{
  "model": "contrastive image-text model",
  "encoder_inner_norm": false,
  "text_encoder_norm_position": "pre",
  "text_encoder_parallel_block": false,
  "text_encoder_positions": "rope",
  "weight_decay": 0.1
}
Rows from block 2 of the image encoder of a small contrastive image-text model, named by matrix and row number. Rows with one number belong to one neuron. Each number is 128 + 24 x the weight over its row's rms, rounded and kept within 0 to 255. All counts start at 0. Numbers have three digits each. After the name is the row's rms in percent of the matrix's.
After each neuron's rows are labels from the 100 images, of 14976, where the neuron reaches its highest value: "patch colour" is the nearest of a few named colours to the mean colour under the peak; "top examples" is what is common among them. Only what is clearly more common there than usual is listed. The data: cartoon faces.
# fc1: MLP up (encoder.blocks.2.mlp.fc1.weight, 1536x384), inputs 0-95
# fc2: MLP down (encoder.blocks.2.mlp.fc2.weight, 384x1536, transposed), outputs 0-95

fc1.274 105:159117140137124071121093122157131152123108120157127119123168161136155168097156106162113120126132140078114146042122152111131156143126100116138102084126147131131146130117074137136101172151139086134101105144155157197154125089117161145108106139070178090131142122111171116128135161114165160091
fc2.274 098:124135154129079105143148120161125142116158168165125108105143133113128093105146103141177110157183069125123074119124144134134119144096103121120134100142116118160101107136087161101131136117135160156145139129102109130127126136084098134147106089139130123121114145156135156167171083139124100092
patch colour: pink
top examples: pink face

fc1.445 093:131105097115122112110112127144087105139191123134094090123136124126117105113138130131077122196137139140094120156125151104113090175123162156138129192137110154138146101112129130127131099149141118143102136130126115138144090175079083141145109146128088150134148142140154150115134120100125070112
fc2.445 090:168173119152114112086145093140125087115141138160167117080128113182098125114151162104147124099170089129160143144149146103157182154122107126087120132106085149151077125145093159130093123115181158110092126110115112145151127144157139103171167116123102084128100165118118109120119111139126150167
patch colour: black; green
top examples: green hair

fc1.279 090:123098139117129152117162145122105129142154119149136137103148119136154156137142072128136153104123127113125092114080100118094140162134112086129117129104085105168134134146127144098149129116125099119141120124121119121110155118134130114108132117133119176161125181148150103154124144109140100122
fc2.279 093:118123093103127092134151092088116185093131168124103116128133140136128070121117148115129122150131088148137128090133116162116104111145075158080129136125118137107156131089103095093128139145113126132162090108102135107144114123078099121131155132108168165131116135144090153141113146140161149128
patch colour: green
top examples: curly hair; teal hair

fc1.767 099:091118143136163154088106174163119129124107135149096157124110114087145139139138122128132112146083122132100152126130119081105126155127148113161121140096095128115126084197112138085124136160118084095143138125156116093106140143158136139155128154144112115141125062149126156163136161108101155131
fc2.767 097:156150112140091163095158128113148164100136173137149124108149159123106149119098130094119129143158134076126083109111150131114152149114116137142124123148098147136150140114157152064136131096120157156157160105103095139122167155130163154139149111123164156106102113142130117151124083119108114153
patch colour: orange
top examples: orange face; smiling; winking

fc1.670 097:118113100131135125107098122109163081107082128117149121130100135128132105129095114103117151114162096124137178137138094077117112093109103122112146124106123088122126083103105125152140128133134139146145189148151127091137111087112126126123152150168139080156168138138147120129160130143068160140
fc2.670 093:124077145172135094116107127131157124135183113049107107091130160130108147121131161148125131137137145120144136112141194163118156156154121106125126117168196112139116126123134135133158136163126163110154119085125124134118122172122197112171154186106121148125091131142128122135086142075154138155
patch colour: blue
top examples: beard; blue hair; top hat

fc1.500 102:097173123137161133125141099164101130164135132113095131187106124120123150120115175117163105143142160126136139117120142119117126153138133154123116140140127141134161135126154129150140140166121147132110101121169121135109136158114078142148150131091089160126137112118091108163126107162142136110
fc2.500 098:090108141163151139106106126106104162148141112132114133194155145138120115118165087140132160159130147133160111123123162137091147094129141138150134120102146129100120148139112123151167115121135164098147157127110135132134165115128126148154157128139137069148125175135152126145151136105143123109
patch colour: cyan
top examples: laughing

fc1.53 102:140129071142175097104122100110118100157107146148116079164133109103131106140188096136120172147135124135108130147123122108111131162129115141097127100149101143169135127068089132157126146113153104165135117127123108170109121152126090138116109139150133098106117094163114140140122114144082149138
fc2.53 103:120126110121113142159071095164167074143145176100128153151136130147050158123168091087147121116107097091131125173085136135128120139139142125132148133108104132130132122187160145101133125096132134062082124145120131100182120108129122140119143152140142141084145162096128102080121137127120086105
patch colour: orange
top examples: smiling; winking; orange face

fc1.662 107:098110098134147110145099133089138165140150092135110135146106114178109182100115153121118111108145159161166101133151091176150111092116132140118112100159140129115092110126172140134120094188105101146135145115101105107142163142123153123095112154135146157134087101089117137122117126098155119145
fc2.662 101:156141142145096152168121099122111086191152132148106095160135162125142156154123129124148111106097134122140183130130125094142114131126145133166124124165098154138119148180102138132115154174112144119126087116107082112127091148115116109133138119085120168158176139133114139080121134136155108122
patch colour: purple
top examples: purple hair

fc1.340 104:115124162159144103123144149106149147170116104128157141135157111107152154159116110124126127167083110171103115137089153102141116130135131108114161137101128128109103090166186109111121115150132126097150143125154141058097075140149152112125111079118113131127147149141188151130133084068133148164
fc2.340 106:128136126143125122143163132148150099147115139131095151109072147138094127135092151141119109145126107148108122120187120109130133123162174155102112128176142120151110080135094124110165129173164164167140133145113139100117116154124166170129104099093124152140131126143116117140134171147118155104
patch colour: red
top examples: sad

fc1.683 093:111091133108132149144117127150103156151102174143135132152125102154162109120115130156107152142151095110158135063114101135156118155158125119087117126113111157099122124152121165120128130127090102113141151091099092184183127148140131095096103122105176097125139136096083107105122112158142126158
fc2.683 093:130154112117122110099169172112145155127114157106130149080122164135102122122108118111124119133138138165119178129161119130115129133086147110126142114116106115123147121131098139102176138131167113116099137126129170095092167127127136131108117123152145130163123120137153159131087132133080111127
patch colour: cyan
top examples: teal face; glasses

fc1.236 113:118148104097122135130128198125079097141126119091135105145109092108144135139091144133129120136077124094133084131143158135118131147132093104126118135163109130163119147108129140095081157114124173194179149095085103136079131129141106126182156143142091116158137131103136116101104148124145090105
fc2.236 099:128142127123133170147132090147110115112142096099124095147105078120170137123114104125111064110092140099127107126138132127090117187159140149159113117140136128077116128143130102145146122119157088124130133143123139125130094136170101121106108112133127142186101114132121098086150155147119149155
patch colour: orange
top examples: sleepy; winking; orange face

fc1.151 090:118140106144144125142136154114100163118117156079122084152145139124079119147166109082098098131113170108135115141114149120123138143090107105148115086154118123129111103169129135096144137154146111135152183118100129143116125101108115099141125102123096128096109159125126118131144113123154160115
fc2.151 091:099165093163166119091125114134155093153147164156105131121132102149140073129082118146124152099109144134089121108157096134177127139091121130093113129117185193091131120121129141141119120076137154110114119109162149144119132130120124147119139144157138116181153138151142132048136113096171122115
patch colour: brown
top examples: sunglasses

fc1.364 101:118076119132130078112140118099085122168103141107100115129135137131154139084168145118143113116082132115108143119137085156127123114185162078112122111093116108161156110117106116107121145115098098149180146118141104141132141134097124134138121151138178118160172166191111137136100124113088120133
fc2.364 102:106100135152165173137171166175119156120144100140145160128139114168118175078152136102130134155161128103168146098131135120101149127132144113134140124146153165136144122135148122114162130092134139123103122123143151107122127090074118106106098149127075099125158133147098090141127138132115159145
patch colour: black
top examples: top hat; a bun

fc1.625 096:163128136143133123091153170119136114106140116134109138114151115186136123151138101120116124121143152099131168117113066125068099172135143159137165123124126106131133092133110168110114107172141130162132105150107112145106116151084082115146108099116111160116122143063138119097176130123119077111
fc2.625 096:115149114151139141119147124156169134109149152165110138143141101145080137129094133130125103103111159139129096107128087136130100140130140100128065171132104087160109132133124126126137118150093076077170140160115101095138137097086171155099135159122147109140146114127091135138103120138209115138
patch colour: green
top examples: long hair; green hair

fc1.720 087:118160137136107136161113132125110121172185113127180123090085126122101112155154118112153134144127108127081138107142106183144114139152125145166115120105178174138160158094108156098104079152144134153148155125107084169122164107193133084180132116177127145126134146128083116120125127130123122163
fc2.720 087:123103126140181139099150130156124152118139154093086116104149157149134105136114089140108171112147163133139095103114144112110138150101117107144122115091098123112132123115138123140119102124147121154086169178156159097135118122079114112105096164108145136175066134139136142118095130148130118130
patch colour: pink
top examples: hat: no hat; pink hair

fc1.561 098:100115112120143128141163166103108111152076130106134102159113133124102135110122177160137127118094105130119131119179139119121113121169102124134111124133128130124134071127123151105115133118141144112167136160159110145141112138136109127133070105126175160093121117158132133114144113166125118147
fc2.561 104:168120161147131127137118088131118170156158162127130122152104102145167140111114104137161128116139138090195095147111131097150119095113091096106097114121149091197123111091161120107120124168112131173140158083084129170122114134157117118129153130155124166105149095109154135123129148140102089115
patch colour: grey
top examples: grey hair

fc1.310 103:094161095190104141108113148112113143129154107106086153128127127104120166098143149121097138110175140085118112145145117113126179108133121142150121170153107127136162130137138146083140146118160163129090151096140118114120143141161103149141149136125162117128102146106142100126113189125168106138
fc2.310 101:120142130152110125140108156131137136182120134136149134143127140096104110109102177092116143093165121147156135094130138151167137141138130181104135124143109146131109112106134100122124123145110084124125162127120083162104130110123133109145146094126111146104140140152116158163108158120135119105
patch colour: brown
top examples: brown hair; top hat

fc1.471 100:119194120106104117128104122092136104157169134132116120176141106135143189092139116116140084169109109138166111119126126144120100151164081121122095116145128132112105111097160117116167175132149125130142114143143051152138129129134145151109127085130160154110146117130126097110143148146113122116
fc2.471 098:154130107117128158155095151155153083132105131132114157122133166136103133098130113108121151168125129136154130161161142095184142114098144086074103141135165143129097161166087093107153105157172139197162129120122161116169158122155150121115126109138102177138126142096150135109099052152125136160
patch colour: black
top examples: bald; a mohawk

fc1.425 097:143106155117144088148114164078140101166075141137116147127142117130108135131124172120152122086130152103157117085180161134091150101112169093127139128117146141138119110122118135106146132110128116141107123087105103116093124131113135056173165128132177147142120094156116105122158160178138159147
fc2.425 101:182112155139161145153132130158132156103156104096157096130136109117126163134110104088128139154092135103095147186120129107104141087099115162126111083131119125161146141118134122115097146136123070124119159145145122146136155120131100121160100159149122099083140142167140148118099114093137109093
patch colour: pink
top examples: beard; pink hair

fc1.359 103:127144112101095124117118141140143135126079131167166137069134120102153136116131098104106121122143131105128163096115112151126144122155141126121169115131129152177113091147142118148079143133122136137160148116121130096080118147142147153117077106100125146181161149133097130139076150091094121132
fc2.359 098:132098108158149135176147151115143099118124137088108096139115148082098116153128143100145116155149120157102098118105099133123136104129122146115123142170083094100126149149079090121169113135123161107102134109124129124127117159118172110113103131155135111100148095177180165151142119147123138153
patch colour: purple
top examples: curly hair

fc1.103 104:162118111144116132108158151131166147102146163139122137122136140138134113162128129128122144149129093144135142184132132069130092114152133112137144166154095130091099127145113102121123097094106095133115163140150101140111140157086138142150124118166154133149151119119138108131178135163164177103
fc2.103 110:093109112077107135093062138139128130133149094120143128116101110155124119155077110145158133096132123091148122160128138130101113140120096120141161131124164128090131143105110137140111130096114112147111127109123109094133146096092138115148119111113125084119118133133121145143114095126134146123
patch colour: grey
top examples: grey face; sleepy

fc1.592 100:106135114111139171116109127113122172131112078154119140149159107127095135150135089127116148150134147102132113078158131135074125109131116082099137105112153128136139140141078151144155122116122118113132143154139137136135134155127142106135094128068120156175123113142111104164114156131143141154
fc2.592 099:108136119167121099154162098136108109108104142120079158129075146158115124100129115109127124117132156155145169124118118122144110120155130155145118118115101103164150133162127129102152112125145126132139155119093147140152140138083155138118156141195126133117164110150121152089142176086127135107
patch colour: orange
top examples: orange face; pink face

fc1.490 115:149109123110166128129109124159139119135130103116122113126142093098140133121153151099102165155127108133130131119149138079162150108104127149144096136105127085125151153147126123152124130139091120103149122123141139151081130110202134101129137115131130122126118160136156093089137099100141134123
fc2.490 107:124104122125128142127164131173148136170109144119129127129123115122129140104107158127147098136145138144094127128141122139095162104178136144111113120165137090137074166088151138179140093125099110109129127139110123161121150134177116149115134160101195125122168083136130120130134120131120135099
patch colour: cyan
top examples: sleepy; blue face

fc1.427 096:112105187144118142126137144108150139151142117134166107103105158149163131106137103133146132109136117122104165152128149092122131114120109132108128087175096124096117100091136096123113123132157111154114120169135111110111178099113148160138144153093192112121113150158111113117152135139123140111
fc2.427 099:130157129100153136167107141153147081115166137152072086121087137147083131120135136177148103114109100122165116114176097121154122155142155137137138139125156126123148127139113159116120128137062106114153146100141085107111088106133176068113114149128084108130146152151133095126122133129094173117
patch colour: blue
top examples: blue hair

fc1.433 103:126131111115131136094112171113135141132081105143144133126165104123128109119099104126083123134118123126086101117179121138151108141141190152147096151102099147158173109110138126071157150100176152152126110135099145152158146138176135148127169116095131140147155116158113142172143161134149153128
fc2.433 105:141098121158139133144145132129128130153158125151106091138115129148145119117131152102088105137110118110148121133151140130109092170155123123131174104115153090112099094119116098117131101129127108135138119111102137102142107162171123106129136155134125205108101096084130153129118101089093177106
patch colour: orange
top examples: sleepy; orange face; bald

fc1.575 115:119126103123127091110135120124100103143113152152132163151113145156153118144126121130129110118126120135122135106126100185162145111148111127144089102077171139148150111098135175115124147190128132150114118148164109162124102140091153127144132120130172167130118108156089119113137150125112136103
fc2.575 106:129123111142133097116104141118167120125151122131106140090142087120093131107124164093135125126119134111115064121138081114092183147094120094125130120157127093184105150130121107117153124115103146149147184174148091128097087111157127108124120101137127089133118128126157155151140117154114101089
patch colour: pink
top examples: pink hair; curly hair

fc1.635 096:151145165139113171101118088151076136108154102110140103123055109071076118169097097114145118113175109124129133137163163084113082168146133097144138134126108161137086175131106098140163095132141117138134161144166121121108094132154163116167121106160084157139152136119113171159141157140143163103
fc2.635 097:095114130122125086138094141139131136152134135140121127123126130131196128119098118179124175103115127145100143123112116166142105144095146095110142131109146109139131118199102126114113131083159098130151092145084158174106134093134105140125160113149150139136098116135101112077128105107129120114
patch colour: grey
top examples: sleepy

fc1.436 096:100143094131165180134138112114127139115123083112151142126132164116122096183139138107113114104115157094118102153155151143111137138187114075107091104093122128157167141158109115164111086175125141189084087107092136104122118130080126112108103150121096175101154103119124153077138104152107151136
fc2.436 099:119104106083141132118097101138122094138131126112084115087140113104123107133132124105099163140139100087131135128084120119117106128103124159105132183126108118113076149092138116146127100115157096125152146170147135121174092136115130140142126104144130173134168118099129176162117146090150095154
patch colour: orange
top examples: orange face

fc1.1 111:150134130142110125134145161132144138124151185136131097130127112101125131120124139171122109111165127123115126123125130076119105142099061147100121186137144133149122118124144091157099131149100135125105102142111127110113134115117126095121149086121120126133146118093127144144132147146129075129
fc2.1 105:147139152117133132121106114095118117138165120087107129118089140138135144113135108145090118139080190139118172123156135159126155085156135089143145081164108124110176107108099156179096063123137099104160130086180099133116165071101112094118179154070153124094098129081111131131132103120200135126
patch colour: grey
top examples: neutral; teal face

fc1.109 098:170131134124113155151101158122129139146108113103114133116120157115106112129124109134095130091143134111128169152116172094137150130109105133109114140125134144105175144126108168122147153083137086132129160163120127133169136164109112107148156091166122123140124102123130144107171127102089118187
fc2.109 090:126172098090133047112158102140123103133131133092109155144131083098152151143119127088140143142168135157164138110141093099108132135163121183164120095107073159106099153118139119138145145121168119156108136109152154107091139117155110156145119116147103133061147139149153093165099127131114098111
patch colour: red
top examples: red hair

fc1.717 095:128098123143124127156078144095150162098154123142127140095113098126069139109152125121142091112120152075167105107138118112109117138140152108144151094111189106081128131126106118104096135111130110133137107155159102140055124117120125134129091101128102138175142114138125133155152109143145149142
fc2.717 100:160132090123107108099157124144163109130128115144098138106157119111110110131105092143089105121119156158142131169122127145114109137153140111115150125116098116107149128095123129156121113134127145129098087135091107106118123141107106140105121091139114137111108143106164119119124125111120130123
patch colour: orange
top examples: laughing; orange face

fc1.190 096:137149099107148099165123132095103162178126128125148125180134100129172177138110144183101121078159125130086153114130094133087141168115136119101123151107125128140133116147144137122145141121088163093143140113149115117130123091130164088135101123113127116137146180070102181167130142087122135148
fc2.190 098:100129152137119157102139110162131112131163121142103180157109118104093066106133122104153123107125158063114144162129113148112173130131170111074117130078124095111141141154119133116119138102128116171120134115123173116153088169141137139133143072211147078094108102164124113081125131124129119097
patch colour: yellow
top examples: spiky hair; crown; yellow hair

fc1.559 094:148097137136109106140105133113131129139091136121154149112075116126094126155104142139158130099107141125148148112105110115115147104109130149161136138119148158109136137154144160127090120139093119158093103140135119109109166142120104109117135103134148111150126124112121106133112175111102118133
fc2.559 092:099152164100099154098125189087135132129151141150096145172142073115101104174136097094093141147127145135110135106151122100170116181117154117123135187101123099144099142089121125174141142113110079104138142166152095141150111128106145184089113140129054108093151108152164137121144132134137148134
patch colour: purple
top examples: purple face; neutral

fc1.266 105:117097133142112133151095134127079117112119116109095185104116068112075121131084071177139129097148129125134109126134137115103093084152136103091165086128135123127121196142176150102190096116192125150165172161133160106130135100134147133141115116129117132168122116131152121080131142125113111164
fc2.266 103:118159105126118098160127129094121127099111106118165168140097118148135130149120172143146160160138130090128171150149084130126119127124111095086143135203144108102135117141101106149139119134142152104098131111101121131148180086144088148142126151136091110146136143144099094103136144123139122181
patch colour: brown
top examples: top hat